config.toml
model = "spectrogram diffusion model"
dataset = "chords played on synthesised instruments"
train_examples = 52083
n_mels = 64
hop_length = 160
input = "log_mel"
spec_augment = false
win_length = 400
conditioning = "none"
arch = "dit"
objective = "epsilon"
cond_dim = 256
norm = "rmsnorm"
activation = "swiglu"
mlp_ratio = 3
head_dim = 48
fused_qkv = true
qk_norm = false
inner_norm = false
moe = "top_k"
num_experts = 16
moe_every = 2
expert_mlp_ratio = 1
experts_per_token = 2
shared_expert = false
patch_size = [8, 8]
layers = 14
width = 128
positions = "rope"
optimizer = "soap"
beta2 = 0.95
lr = 0.0021
beta1 = 0.95
shampoo_beta = 0.95
eps = 1e-08
precondition_frequency = 25
max_precond_dim = 1536
one_sided = false
adamw_lr_other_params = 0.001
grad_clip = 0.5
magnitude_pruning = 0.5
steps = 4300
batch_size = 48
epochs = 4.0
lr_schedule = "linear"
final_lr_fraction = 0.1
warmup_steps = 430
weight_decay = 0.2
adamw_weight_decay_other_params = 0
Rows from block 8 of a small spectrogram diffusion model, named by matrix and row number. Rows with one number belong to one neuron. Each number is 50 + 10 x the weight over its row's rms, rounded and kept within 0 to 99. All counts start at 0.
After each neuron's rows are labels from the 100 clips, of 14976 (inputs lightly noised), where the neuron reaches its largest size: "top examples" is what is common among them. Only what is clearly more common there than usual is listed. The data: chords played on synthesised instruments. In brackets: how many of the 100.
# gate: MLP gate (model.blocks.8.mlp.gate.weight, 384x128), inputs 0-127
# fc1: MLP up (model.blocks.8.mlp.fc1.weight, 384x128), inputs 0-127
# fc2: MLP down (model.blocks.8.mlp.fc2.weight, 128x384, transposed), outputs 0-127

gate.139:46 50 52 57 37 50 29 47 35 50 50 50 50 44 65 44 50 50 39 50 63 38 40 45 50 47 55 50 50 50 50 50 50 42 66 41 41 50 50 50 38 50 59 50 42 48 58 50 29 41 65 50 50 62 50 50 50 50 29 62 59 37 47 36 27 50 46 50 42 25 40 69 57 50 18 37 50 61 61 50 50 62 50 51 73 45 35 50 50 47 50 66 50 50 63 50 38 58 66 32 50 50 50 50 50 36 30 50 72 61 50 41 50 64 61 50 50 50 68 50 50 61 50 50 50 48 35 28
fc1.139:50 63 50 50 50 50 50 63 31 50 50 70 62 31 50 50 42 36 51 61 50 50 33 41 50 50 60 44 50 66 50 74 40 50 50 57 50 61 31 31 50 50 70 55 65 50 62 50 50 39 50 59 50 50 33 50 68 61 50 47 50 50 42 36 50 50 27 50 50 50 62 66 50 77 50 32 34 38 50 46 46 50 50 45 50 50 50 59 57 42 60 50 63 63 64 50 50 42 50 50 50 50 64 64 39 50 62 43 50 55 50 42 50 30 34 74 60 50 50 50 50 47 76 50 44 50 32 52
fc2.139:50 50 50 58 63 40 50 54 73 34 50 54 50 68 40 70 40 65 50 55 55 30 50 50 58 60 31 50 50 75 51 73 60 50 50 43 38 24 56 58 50 50 43 59 50 50 50 62 29 63 50 53 66 60 41 36 50 50 50 50 50 50 40 57 70 50 50 50 42 50 50 50 50 50 57 50 50 68 45 50 50 50 50 50 50 50 45 34 60 62 50 50 61 50 35 69 50 43 50 55 50 36 74 50 50 50 43 50 50 50 38 50 50 50 50 62 50 37 49 50 67 28 22 50 50 50 70 36
top examples: organ-like (43)

gate.200:59 63 50 50 69 52 67 50 50 45 39 50 52 35 50 50 50 30 68 50 42 44 50 42 61 66 50 50 38 64 50 48 50 35 40 50 50 50 50 50 55 50 50 65 50 50 38 50 50 30 57 51 59 49 76 50 50 50 65 47 50 50 53 27 43 50 41 48 61 39 26 50 77 47 50 50 40 24 50 50 50 45 73 50 25 50 57 50 52 66 57 50 69 67 50 50 60 63 64 32 38 50 50 50 35 50 50 34 63 50 50 60 47 58 50 50 59 35 50 43 50 56 50 50 37 50 65 45
fc1.200:54 73 51 50 59 50 53 32 43 50 28 74 50 50 50 51 50 50 50 32 55 43 50 61 57 50 32 61 50 57 28 50 50 43 35 50 63 66 41 50 50 38 50 41 50 50 50 53 50 36 50 50 57 38 50 50 50 51 78 50 53 46 50 44 50 60 50 35 60 46 34 50 57 50 54 36 50 50 65 50 50 64 72 34 41 64 50 65 50 63 50 50 64 50 33 38 64 62 55 50 30 50 64 63 36 55 50 50 50 24 50 50 35 50 50 59 50 28 38 50 37 61 50 60 42 54 61 50
fc2.200:59 69 50 58 50 50 39 38 50 67 50 72 50 50 60 50 67 55 50 51 50 50 50 50 55 35 60 46 46 50 42 50 50 50 50 56 35 50 50 63 41 53 50 50 50 59 50 43 54 55 25 71 50 38 33 50 40 50 50 50 61 50 38 67 50 50 50 69 50 50 50 57 46 32 50 50 50 50 63 44 50 70 50 50 50 60 50 70 54 34 22 50 62 82 39 50 50 60 50 36 62 50 50 50 50 72 50 69 55 30 50 37 35 50 58 50 58 50 50 50 50 72 50 28 40 58 45 45
top examples: square lead (32)

gate.203:50 36 50 53 59 50 59 66 50 50 44 50 50 40 50 50 50 52 36 50 50 50 50 38 62 50 50 50 30 41 50 24 50 50 61 46 50 59 42 40 44 50 50 67 46 50 30 50 72 50 50 46 50 73 61 50 50 50 50 60 50 56 50 50 65 27 47 54 47 77 42 50 50 59 40 69 50 48 56 36 37 42 50 29 50 31 46 50 68 50 50 34 59 42 67 50 72 63 50 50 50 37 50 22 71 48 50 50 50 50 37 57 39 31 57 36 65 43 50 50 50 50 50 40 50 50 50 65
fc1.203:50 71 50 37 50 38 50 45 59 30 56 50 36 35 25 50 50 39 50 41 63 50 50 50 36 50 50 50 64 37 50 50 83 50 32 50 61 41 50 50 50 50 50 50 50 49 55 50 34 50 50 50 39 50 50 58 50 50 50 38 55 56 33 27 50 50 50 39 50 35 50 49 50 50 50 29 50 50 46 50 54 50 50 50 54 50 50 58 24 50 36 56 33 50 37 50 34 50 50 50 50 73 50 50 35 54 50 40 26 64 60 27 50 50 35 50 39 37 42 38 50 50 72 58 30 50 50 50
fc2.203:50 65 67 50 57 58 50 20 50 50 50 68 50 72 50 50 61 50 50 50 50 66 50 40 50 64 50 50 39 50 50 50 66 50 50 58 50 50 50 61 43 55 50 39 50 62 26 60 50 26 50 53 54 62 50 59 29 50 46 50 72 49 50 50 72 45 35 59 32 50 50 50 50 25 40 59 59 50 74 50 61 50 33 61 58 50 50 50 37 57 38 23 55 50 51 59 50 50 50 50 50 50 50 65 50 69 50 50 64 50 50 35 60 38 53 50 45 55 40 47 50 65 60 65 50 50 58 41
top examples: vibraphone-like (26)

gate.322:50 50 50 50 51 65 50 63 71 41 33 50 50 62 62 50 50 56 50 29 50 33 41 62 60 50 50 50 49 50 59 64 39 34 47 50 50 39 13 50 68 76 30 50 41 50 33 53 50 45 40 35 63 50 70 55 37 49 50 50 50 50 50 50 57 44 50 50 50 50 50 50 64 50 50 43 58 50 65 49 52 61 61 53 35 50 50 50 50 50 73 53 50 80 50 59 50 50 46 40 50 35 57 50 62 35 50 50 50 50 38 50 38 71 50 50 59 47 50 53 75 35 50 50 50 62 50 50
fc1.322:46 36 59 63 23 74 39 69 50 50 50 38 50 42 50 50 50 60 35 50 50 50 50 68 73 38 60 50 43 50 40 50 61 36 50 50 51 50 50 50 50 69 30 39 41 50 38 50 44 50 63 50 66 42 60 50 50 50 50 69 50 50 50 50 50 50 53 73 26 53 57 62 38 53 30 34 50 58 50 50 32 50 50 67 71 50 32 52 50 50 50 50 65 63 50 50 50 50 46 51 50 50 42 52 50 53 50 50 50 61 32 36 50 67 52 50 68 50 56 70 50 50 25 50 51 50 61 50
fc2.322:65 35 68 50 50 11 33 58 50 39 50 63 50 50 64 48 50 65 57 81 37 56 38 68 47 50 50 35 50 68 50 50 50 50 50 51 36 57 61 44 42 66 36 65 50 61 48 58 33 74 66 50 47 57 66 50 33 44 50 50 50 43 56 50 31 56 50 50 50 50 50 50 50 70 52 50 50 50 50 65 50 31 50 50 53 50 60 55 50 44 65 50 50 50 50 50 50 50 45 37 50 41 73 65 53 50 51 50 46 61 50 50 67 38 50 50 50 40 50 53 41 50 37 50 59 37 45 50
top examples: square lead (64)

gate.191:50 50 34 75 55 59 63 50 50 50 29 50 67 59 50 50 52 50 38 53 50 50 36 45 50 50 50 50 72 33 68 36 50 50 62 50 50 50 50 50 59 61 48 50 41 54 36 50 50 50 60 28 50 69 68 50 63 52 43 50 50 76 50 50 50 50 50 50 34 50 50 50 50 40 80 50 50 70 63 42 50 50 55 50 48 58 50 30 50 50 50 51 50 50 50 50 50 50 60 36 66 50 50 31 50 50 50 50 72 54 38 50 58 68 70 50 50 62 32 31 55 50 28 50 50 50 50 62
fc1.191:41 31 38 50 55 73 38 50 68 50 50 63 50 38 64 50 67 35 50 67 50 50 50 40 50 70 50 49 33 50 50 58 50 64 62 72 40 50 50 63 50 29 50 50 46 65 50 50 50 50 50 50 47 50 50 50 31 50 59 61 45 50 58 50 50 31 50 50 36 50 50 70 50 27 50 50 55 57 62 50 31 40 50 54 39 38 50 56 50 50 50 52 50 50 66 42 43 33 54 50 50 44 50 23 59 50 50 53 65 38 64 56 50 50 56 50 50 34 58 50 78 39 50 57 50 26 57 50
fc2.191:50 50 28 61 50 58 50 50 31 50 63 47 50 29 29 50 29 32 50 50 55 37 39 50 52 42 50 64 50 25 50 50 50 50 29 50 57 30 50 50 50 57 50 50 41 35 50 50 50 50 52 42 50 50 50 28 66 45 38 58 47 50 50 50 50 50 50 48 59 40 50 54 35 50 50 60 50 38 22 50 29 50 68 32 41 31 50 36 42 58 50 60 72 63 50 50 60 50 50 50 43 50 50 50 62 27 46 55 58 65 68 50 50 50 50 50 32 50 65 50 37 37 50 50 50 50 50 50
top examples: square lead (28)

gate.316:31 70 40 43 49 50 32 50 50 50 50 58 39 50 50 25 36 69 37 61 43 56 50 50 63 60 50 50 50 45 62 62 33 50 71 50 30 50 50 50 50 50 50 50 42 50 46 50 39 26 50 32 56 50 34 50 50 49 31 50 50 50 42 50 50 40 41 26 51 50 50 50 38 50 50 50 29 44 50 61 50 50 50 50 50 50 61 46 50 45 50 40 24 50 50 50 57 50 50 70 50 58 28 50 68 34 50 50 25 56 64 50 31 62 50 57 68 50 50 50 50 62 62 50 50 50 61 61
fc1.316:50 50 40 61 50 50 34 42 50 53 72 50 50 33 62 64 34 50 55 53 42 61 50 68 50 50 71 50 50 32 50 63 50 50 50 60 50 50 50 61 50 59 50 50 61 69 50 50 66 50 50 50 18 49 66 56 39 50 52 53 35 50 60 50 50 50 34 50 50 51 67 50 43 67 55 39 50 34 29 62 50 58 50 44 55 50 50 50 46 50 50 37 71 50 50 50 49 56 60 60 50 50 70 75 50 50 50 70 50 42 50 50 20 43 29 37 63 50 50 50 55 63 50 47 42 65 50 50
fc2.316:50 59 35 28 50 44 62 50 50 57 50 50 71 58 63 50 63 40 71 63 80 50 50 50 50 43 50 50 50 50 50 50 50 33 50 48 50 50 32 73 50 84 50 50 50 28 50 50 46 36 50 50 67 50 37 63 50 50 68 39 50 50 50 50 50 50 50 48 24 50 55 39 50 35 50 49 49 65 62 50 59 55 48 34 62 50 63 53 50 41 50 44 50 54 37 45 50 62 69 50 50 47 38 58 56 41 36 50 50 34 54 50 63 35 54 50 50 65 50 23 50 57 50 50 50 50 41 52
top examples: organ-like (34)

gate.211:48 16 50 64 32 50 50 50 71 50 50 50 50 50 50 50 50 38 50 50 50 59 50 50 50 50 28 50 50 50 71 54 58 50 50 50 39 50 50 62 50 50 50 43 50 50 50 49 15 50 65 50 50 38 50 61 50 50 50 46 50 34 53 50 60 50 43 53 51 27 73 80 38 55 74 55 50 50 50 50 50 75 78 48 75 50 50 68 50 50 50 50 50 50 50 50 39 50 59 50 48 64 46 34 50 50 50 50 50 50 46 50 50 50 72 50 50 50 50 50 56 52 50 50 50 24 50 50
fc1.211:50 55 50 50 50 46 50 50 62 46 57 68 50 50 50 30 59 50 50 50 60 56 50 50 50 40 59 50 46 39 59 50 50 57 50 50 50 50 50 26 27 50 67 27 50 44 66 50 39 50 50 50 24 50 25 50 50 49 78 45 53 57 38 72 50 50 50 50 50 69 50 56 50 59 50 50 50 41 50 50 49 50 50 62 50 50 50 39 70 50 50 50 53 62 50 65 61 37 50 67 50 50 50 73 75 50 67 50 50 55 50 20 50 50 33 53 42 51 50 37 50 50 76 36 50 50 50 62
fc2.211:50 50 50 50 50 50 40 50 50 38 50 24 68 50 50 50 30 50 50 63 64 50 50 32 50 52 16 63 44 50 25 50 50 71 50 25 50 44 50 50 50 47 50 50 50 50 70 32 50 50 50 61 56 50 50 50 50 50 50 50 70 50 45 40 50 50 50 50 50 72 50 35 36 50 35 50 82 37 60 43 60 44 49 50 61 50 58 50 50 50 50 50 66 45 41 50 50 59 50 50 26 50 48 73 50 50 50 50 50 52 50 23 50 50 50 60 50 50 60 50 50 50 50 25 50 50 50 50
top examples: organ-like (58); square lead (31)

gate.313:21 40 50 50 50 50 50 64 50 67 62 63 50 39 39 28 50 35 65 50 50 55 53 36 50 29 50 34 61 38 45 62 50 50 67 45 50 43 50 50 50 60 50 53 63 57 50 60 36 50 50 46 50 46 41 50 57 50 50 59 50 58 38 50 33 54 47 40 57 43 50 50 43 73 50 50 50 61 44 67 68 50 42 50 50 55 54 62 50 67 60 50 44 50 62 50 50 50 50 69 48 57 35 32 50 50 31 50 45 29 60 50 50 63 28 60 50 62 50 50 50 50 50 18 31 50 56 63
fc1.313:78 50 50 31 50 59 41 39 47 35 56 30 45 58 59 50 50 50 50 42 66 50 38 50 31 71 50 62 31 50 56 57 42 41 27 50 27 50 50 50 50 50 50 42 55 44 57 45 50 50 50 47 76 60 50 50 50 50 50 58 44 37 50 50 65 50 50 50 42 50 43 50 54 50 59 68 50 35 52 50 50 50 58 46 44 50 50 44 50 36 41 50 36 50 39 50 34 50 50 36 50 39 58 65 50 67 66 47 51 78 38 50 32 50 66 50 62 50 81 50 37 50 50 50 50 50 47 64
fc2.313:50 50 50 46 37 58 50 42 68 50 50 36 39 50 58 25 39 39 36 50 40 52 50 50 50 23 70 50 75 60 23 70 54 53 71 40 64 43 50 59 51 50 50 50 50 50 50 50 50 50 52 69 43 57 50 57 50 50 45 59 50 28 32 34 50 50 38 69 50 50 50 50 50 50 50 54 46 40 50 47 50 50 50 49 68 50 60 40 51 50 53 49 06 50 72 50 50 50 50 50 50 60 50 50 59 62 48 56 55 60 41 50 53 61 44 50 50 50 50 42 44 54 50 50 50 59 50 29
top examples: marimba-like (65)

gate.307:50 50 42 48 50 63 34 50 50 50 55 36 50 50 50 50 73 54 38 50 50 50 30 36 50 50 50 74 41 32 60 50 47 50 54 47 72 44 63 50 27 37 50 65 46 62 50 50 50 49 50 50 50 45 50 30 21 50 71 73 30 50 50 50 40 50 29 59 50 50 50 64 35 50 50 50 44 51 50 50 59 50 48 45 50 41 61 50 56 50 50 48 50 50 63 44 50 56 61 50 70 22 39 50 67 77 50 61 61 50 53 54 50 54 50 50 50 38 64 50 50 62 50 50 38 53 36 50
fc1.307:50 50 50 50 50 34 63 31 43 55 32 50 77 64 39 50 41 50 50 35 50 50 50 58 50 50 50 50 30 53 50 26 50 50 71 44 64 50 54 59 57 34 48 42 50 50 50 50 48 42 50 50 50 55 38 50 62 67 58 50 58 60 37 36 50 50 29 50 42 45 42 50 35 31 50 50 50 50 39 36 50 59 69 58 69 37 50 58 27 60 38 40 49 50 50 59 63 43 55 32 30 50 50 54 37 61 33 25 50 50 62 50 50 38 54 50 58 50 50 50 63 50 50 29 39 50 50 50
fc2.307:64 56 50 50 42 38 50 26 50 56 50 64 50 61 50 50 36 30 32 50 50 54 50 50 50 70 50 50 26 50 50 50 50 50 70 50 43 50 30 50 76 72 32 50 41 50 50 50 50 50 50 59 64 34 62 50 50 77 76 70 74 50 45 50 48 50 38 50 59 60 50 50 50 52 55 25 67 41 50 50 66 50 50 36 50 66 72 52 61 50 50 50 50 50 43 40 43 50 50 50 55 50 50 35 50 65 50 50 50 50 50 46 50 43 45 25 50 50 50 56 50 50 50 50 45 50 50 50
top examples: marimba-like (27)

gate.61:41 50 50 50 26 52 50 50 53 63 50 50 50 65 38 50 50 50 40 50 50 50 43 60 54 50 50 39 44 66 50 65 32 50 50 64 50 39 62 69 85 50 41 50 36 50 44 37 50 50 45 62 50 50 58 50 52 52 47 37 50 50 37 53 50 51 50 82 50 61 40 66 50 41 68 50 50 60 50 35 50 33 50 50 62 44 29 50 37 42 54 34 35 43 52 50 50 35 56 53 30 55 50 50 50 39 50 36 50 50 38 27 50 50 73 50 50 50 50 29 75 50 50 50 50 50 50 50
fc1.61:37 50 50 57 32 43 42 59 50 50 50 50 50 53 27 50 50 40 50 50 42 41 39 50 54 50 50 38 46 72 21 63 54 65 50 57 50 65 73 50 73 38 51 50 50 50 41 50 45 50 50 50 50 50 50 66 50 50 50 34 50 50 50 43 50 50 75 67 27 50 50 62 50 50 62 50 50 59 52 50 42 26 50 50 63 50 50 43 57 50 45 50 37 32 64 50 50 31 50 50 41 36 50 36 50 50 66 41 58 80 28 50 50 50 68 42 50 50 50 37 50 50 32 50 54 50 50 39
fc2.61:50 41 44 44 59 64 50 50 68 40 50 50 50 66 50 50 50 59 63 52 62 50 42 50 50 50 44 50 50 42 50 50 50 37 64 32 50 39 50 62 50 50 26 50 50 46 50 46 44 38 27 53 70 50 61 38 50 50 50 80 50 66 50 36 52 57 50 61 64 50 50 77 48 50 42 70 48 45 50 25 50 33 55 45 37 50 68 50 50 59 36 62 57 60 50 54 50 69 50 50 62 50 55 52 67 50 50 48 63 44 50 29 63 50 58 45 66 50 79 59 50 58 50 50 50 60 57 41
top examples: organ-like (28)

gate.179:50 31 28 75 50 50 50 50 62 50 50 40 50 50 50 50 50 50 50 50 41 50 35 50 50 53 63 50 50 50 50 50 50 50 50 42 55 45 60 50 50 20 13 59 50 50 53 54 41 35 50 50 43 73 50 50 62 67 50 33 50 50 56 50 42 50 50 50 36 50 50 41 62 42 50 50 65 50 50 50 50 50 29 50 50 50 52 57 49 50 32 50 50 36 50 40 26 50 62 44 74 50 50 29 50 65 50 59 50 50 57 69 61 50 50 44 35 50 37 50 58 45 13 50 50 42 50 50
fc1.179:50 50 50 50 50 63 50 71 37 50 50 33 66 50 64 50 36 60 50 31 50 50 50 50 50 61 66 42 68 76 73 50 50 50 50 50 50 63 50 50 68 37 50 50 50 51 56 50 60 58 50 63 30 60 50 56 59 73 26 50 50 44 50 34 40 50 50 50 50 50 50 50 61 50 48 50 50 50 50 54 50 50 36 50 50 50 50 55 30 50 50 46 65 50 50 50 38 24 60 24 39 62 69 50 68 59 73 50 50 50 50 50 50 50 50 61 50 50 40 43 50 34 50 50 23 59 50 50
fc2.179:50 50 30 50 56 50 21 40 50 50 50 50 50 50 43 50 68 37 50 49 50 60 50 50 61 38 50 46 50 37 50 50 50 50 38 30 50 50 45 33 43 50 69 50 34 50 41 50 85 45 34 50 35 50 62 50 43 50 50 48 67 69 34 50 50 56 50 50 63 54 50 50 72 48 50 39 28 40 50 50 52 39 40 50 50 50 50 67 50 50 50 50 53 33 50 50 50 28 37 50 50 33 34 58 39 75 50 29 64 60 61 50 50 50 40 50 41 44 37 50 50 31 50 50 50 50 50 56
top examples: organ-like (33)

gate.295:47 50 68 62 50 38 64 24 61 40 50 49 63 50 50 50 58 50 50 50 50 50 50 30 50 50 50 50 50 50 50 50 35 40 20 50 46 50 76 61 25 50 50 50 50 38 50 50 50 50 50 50 67 50 50 59 83 36 31 50 50 60 50 50 62 50 50 50 50 50 50 50 57 34 55 50 50 50 50 36 50 66 43 50 50 50 50 50 50 50 50 64 50 34 50 50 50 67 50 50 65 43 50 50 50 75 75 61 23 50 57 50 53 50 50 78 44 45 50 40 50 58 50 59 50 50 50 68
fc1.295:68 39 61 50 50 50 42 18 48 50 50 58 60 50 50 50 50 35 53 50 50 37 50 50 50 37 60 50 50 50 64 62 50 50 24 50 50 20 50 50 40 50 40 50 59 50 50 50 29 50 50 37 50 50 28 42 50 50 50 62 60 50 36 50 65 50 50 50 57 50 50 50 69 41 50 57 50 50 50 50 63 37 50 50 50 25 52 65 50 50 50 66 55 23 73 67 50 50 50 50 50 43 52 50 60 50 69 50 50 71 30 54 62 50 50 72 50 50 50 50 50 48 65 65 50 36 39 50
fc2.295:59 69 50 69 44 50 50 50 60 50 50 50 47 61 43 58 57 50 50 50 52 85 50 50 29 50 64 50 57 68 47 64 50 65 50 57 66 50 67 55 39 50 50 60 65 52 39 50 48 45 46 50 50 33 67 67 50 83 47 50 50 50 50 55 50 50 48 56 50 60 30 50 50 50 50 29 50 53 50 34 50 50 50 36 40 50 50 50 40 32 50 42 50 50 50 42 60 62 50 50 50 50 57 35 37 50 35 33 50 44 50 39 50 50 50 63 50 57 68 24 69 50 72 60 50 54 50 52
top examples: vibraphone-like (38)

gate.21:50 50 50 45 50 50 50 50 63 55 50 65 50 44 58 35 57 41 50 50 70 50 50 50 50 44 50 61 69 55 50 50 42 37 32 50 50 50 43 30 58 50 50 66 68 50 43 48 50 59 45 55 38 53 43 41 66 32 50 58 50 50 46 50 50 58 57 58 78 64 42 50 50 41 50 69 50 51 50 25 50 50 39 53 66 31 34 36 50 30 63 62 64 64 71 50 50 50 67 50 50 50 56 70 34 50 58 50 64 80 50 50 50 50 50 60 43 68 50 41 64 62 50 41 50 54 50 50
fc1.21:50 36 59 77 50 50 64 50 50 50 48 64 38 50 50 50 50 26 50 50 50 50 50 50 50 50 66 50 58 30 65 50 50 66 50 48 50 59 50 50 50 50 50 50 52 72 36 50 50 50 50 50 50 50 65 50 65 50 50 50 42 50 45 50 45 61 44 39 63 50 50 50 50 48 50 50 50 50 63 33 50 50 27 37 42 50 50 63 50 60 65 73 50 50 82 78 58 50 50 30 62 46 50 60 45 59 50 50 75 62 43 14 73 50 50 50 58 50 50 50 50 50 50 52 46 50 58 50
fc2.21:68 50 50 62 50 48 44 50 38 50 50 37 50 50 33 50 45 62 32 50 17 50 50 38 43 50 50 50 56 53 37 50 50 63 43 50 51 50 60 50 45 50 66 62 58 45 50 67 40 44 52 58 50 58 32 41 26 50 50 50 55 44 61 47 50 72 58 50 61 54 50 50 54 57 69 50 38 50 72 20 54 50 50 50 59 50 57 50 36 33 50 50 50 68 41 50 50 38 34 41 50 50 32 37 50 60 41 77 50 50 50 60 50 50 65 70 50 36 33 39 39 50 50 50 50 36 50 50
top examples: vibraphone-like (31)

gate.63:56 50 50 61 50 60 44 50 58 62 50 50 50 70 39 37 50 58 50 67 63 50 50 50 50 37 50 50 50 32 45 50 50 50 50 35 50 50 50 50 50 37 50 77 51 72 79 48 50 50 58 26 50 44 50 56 50 50 40 66 61 52 42 41 51 90 50 50 50 50 50 22 36 38 75 50 42 50 50 63 50 53 50 59 50 46 71 50 50 50 30 74 50 50 50 46 32 50 63 50 57 50 50 50 50 50 50 41 50 61 63 50 50 50 50 50 50 50 55 30 50 50 54 68 50 50 50 50
fc1.63:43 47 50 60 36 50 37 55 25 50 69 39 56 50 50 50 34 50 50 50 50 57 52 50 59 50 62 50 50 64 50 67 50 40 50 33 50 50 39 50 50 50 38 69 56 50 48 66 75 58 50 53 50 50 36 50 65 50 50 57 50 50 38 42 50 56 50 50 50 66 50 38 50 50 56 35 27 50 62 80 59 50 50 61 50 50 32 50 40 50 78 50 42 73 50 50 50 38 60 50 50 50 60 43 42 19 50 50 50 35 50 50 50 64 50 46 41 50 50 28 49 50 45 56 67 50 50 31
fc2.63:50 48 44 50 50 51 50 50 50 50 50 50 50 31 50 61 50 50 50 50 50 50 41 54 64 50 50 62 56 54 75 50 50 67 50 55 69 50 50 50 50 50 64 30 62 50 50 41 74 50 36 46 64 36 50 61 50 35 60 50 66 50 38 61 36 66 50 56 50 64 58 50 53 32 63 61 50 50 28 50 40 43 50 50 50 35 38 50 75 34 21 50 51 50 60 59 59 50 50 39 64 58 73 50 69 35 37 50 43 50 50 50 32 68 50 50 50 40 57 34 50 39 55 50 65 50 50 50
top examples: organ-like (41); vibraphone-like (26)

gate.41:69 62 50 50 50 50 58 50 26 44 31 50 50 71 40 44 50 40 68 50 50 50 50 33 50 50 46 39 40 40 50 64 77 50 50 36 34 32 27 36 50 42 64 50 50 46 55 50 50 50 60 50 58 50 50 55 50 50 38 65 50 58 58 34 50 61 66 54 73 40 50 48 50 33 53 50 36 50 61 60 34 50 50 50 37 50 50 39 40 42 50 50 50 43 50 50 27 46 64 50 50 61 49 32 50 61 26 40 50 71 50 56 68 50 50 56 50 50 50 50 50 51 50 50 74 50 62 50
fc1.41:50 50 50 46 64 50 50 64 50 39 50 50 50 44 41 58 50 27 72 55 50 33 50 50 50 34 66 50 33 50 50 50 55 48 50 59 50 42 50 50 50 50 50 50 50 59 34 50 50 43 50 66 64 50 44 43 50 50 50 50 50 50 52 50 48 50 50 68 50 50 50 53 75 50 50 50 35 50 50 50 54 50 26 35 50 34 50 50 33 31 50 59 50 63 50 36 50 22 50 25 50 50 25 27 29 63 50 65 50 50 50 50 61 52 50 50 41 44 62 34 43 63 56 50 76 50 73 50
fc2.41:50 66 50 60 54 50 41 50 75 50 61 42 47 50 68 46 50 75 57 58 50 50 50 50 56 50 37 50 50 72 50 50 34 43 35 68 62 69 44 66 36 56 50 50 50 50 50 61 50 50 58 50 42 69 40 50 34 50 61 68 50 50 66 50 48 50 71 50 54 36 50 58 50 50 50 56 39 50 43 50 50 50 50 41 61 57 50 45 50 58 50 44 50 50 30 50 50 83 63 75 50 61 50 39 50 45 50 66 56 65 50 50 72 50 28 50 50 50 60 50 29 50 46 50 63 50 47 62
top examples: square lead (29)

gate.201:39 50 60 52 61 63 50 50 55 32 30 33 57 41 33 50 42 35 50 50 50 60 58 46 58 50 50 50 25 54 50 50 50 41 42 59 75 50 54 46 50 53 50 52 37 50 45 63 50 54 28 50 50 63 50 50 26 76 45 51 64 58 50 58 68 72 70 61 36 50 50 50 50 50 51 61 50 68 56 50 70 66 50 59 50 50 60 58 50 65 39 85 59 50 50 48 40 50 50 39 54 49 50 46 50 50 50 44 50 50 46 38 42 56 50 50 71 57 50 50 43 68 60 50 50 52 50 49
fc1.201:63 37 50 22 45 53 50 55 50 50 57 50 50 50 50 57 50 50 50 61 50 50 36 57 50 56 50 58 60 50 50 50 50 57 63 50 50 50 43 50 35 68 50 50 50 55 74 39 59 39 42 50 50 71 50 76 40 41 78 50 50 50 53 44 50 50 25 50 50 50 43 70 55 50 50 31 50 32 51 35 38 39 50 62 63 50 55 50 43 69 50 32 50 69 61 50 50 57 39 50 50 33 49 50 50 61 65 58 17 45 50 59 39 67 64 66 50 45 50 50 65 48 41 50 38 50 50 50
fc2.201:50 39 43 50 50 50 17 50 71 46 36 45 50 32 67 55 58 57 60 49 50 50 51 46 46 64 50 45 50 59 50 50 50 59 55 68 63 41 50 48 68 59 50 57 66 44 54 59 50 44 62 50 22 72 50 45 46 40 57 50 50 50 66 50 50 56 50 50 52 50 50 65 50 50 44 50 61 54 50 60 33 44 50 47 50 40 50 39 38 68 50 72 43 35 50 50 38 50 69 50 18 39 50 44 36 40 50 65 50 50 50 66 47 50 50 50 37 42 40 31 50 50 50 50 70 50 35 58
top examples: marimba-like (28)

gate.194:52 50 75 50 50 50 43 50 55 44 50 74 45 50 70 34 50 69 50 42 68 50 50 71 50 39 50 46 50 54 69 46 50 50 50 50 50 50 50 34 50 50 50 41 50 50 50 41 31 67 63 30 41 50 61 59 57 67 50 36 67 50 61 38 44 50 50 41 50 50 50 32 60 50 50 50 37 50 50 62 40 57 50 50 54 50 53 50 32 59 36 63 50 50 50 50 50 35 33 33 50 50 50 50 50 50 63 34 50 50 71 50 30 50 50 55 50 28 50 50 57 22 67 69 50 63 47 50
fc1.194:50 37 50 50 64 50 50 44 50 61 50 41 50 36 33 50 50 27 79 49 39 27 50 48 50 58 50 50 61 48 29 62 50 50 50 50 42 50 57 60 50 51 50 65 50 50 34 50 50 61 34 57 50 50 58 34 50 59 63 50 43 50 48 50 50 50 55 50 65 42 46 59 50 50 50 33 50 50 29 50 50 18 50 50 50 70 50 43 50 54 64 38 42 50 50 39 60 66 67 50 61 35 35 19 47 50 37 71 50 50 50 76 50 50 50 39 39 50 50 37 50 50 43 43 53 50 50 50
fc2.194:72 50 20 41 38 50 24 50 39 37 50 50 43 50 50 50 50 72 50 72 32 56 57 50 30 29 50 50 50 50 50 45 32 50 50 50 50 71 50 50 65 50 50 61 50 57 50 25 50 50 29 50 50 50 75 59 50 55 45 64 50 50 50 38 50 50 50 50 50 60 39 50 50 50 50 50 75 50 50 50 50 41 50 50 50 50 50 36 50 50 50 50 64 50 41 36 41 50 44 23 38 50 50 48 50 50 57 50 61 50 39 66 50 48 50 50 50 50 42 50 54 35 66 50 66 26 41 50
top examples: organ-like (45); vibraphone-like (44)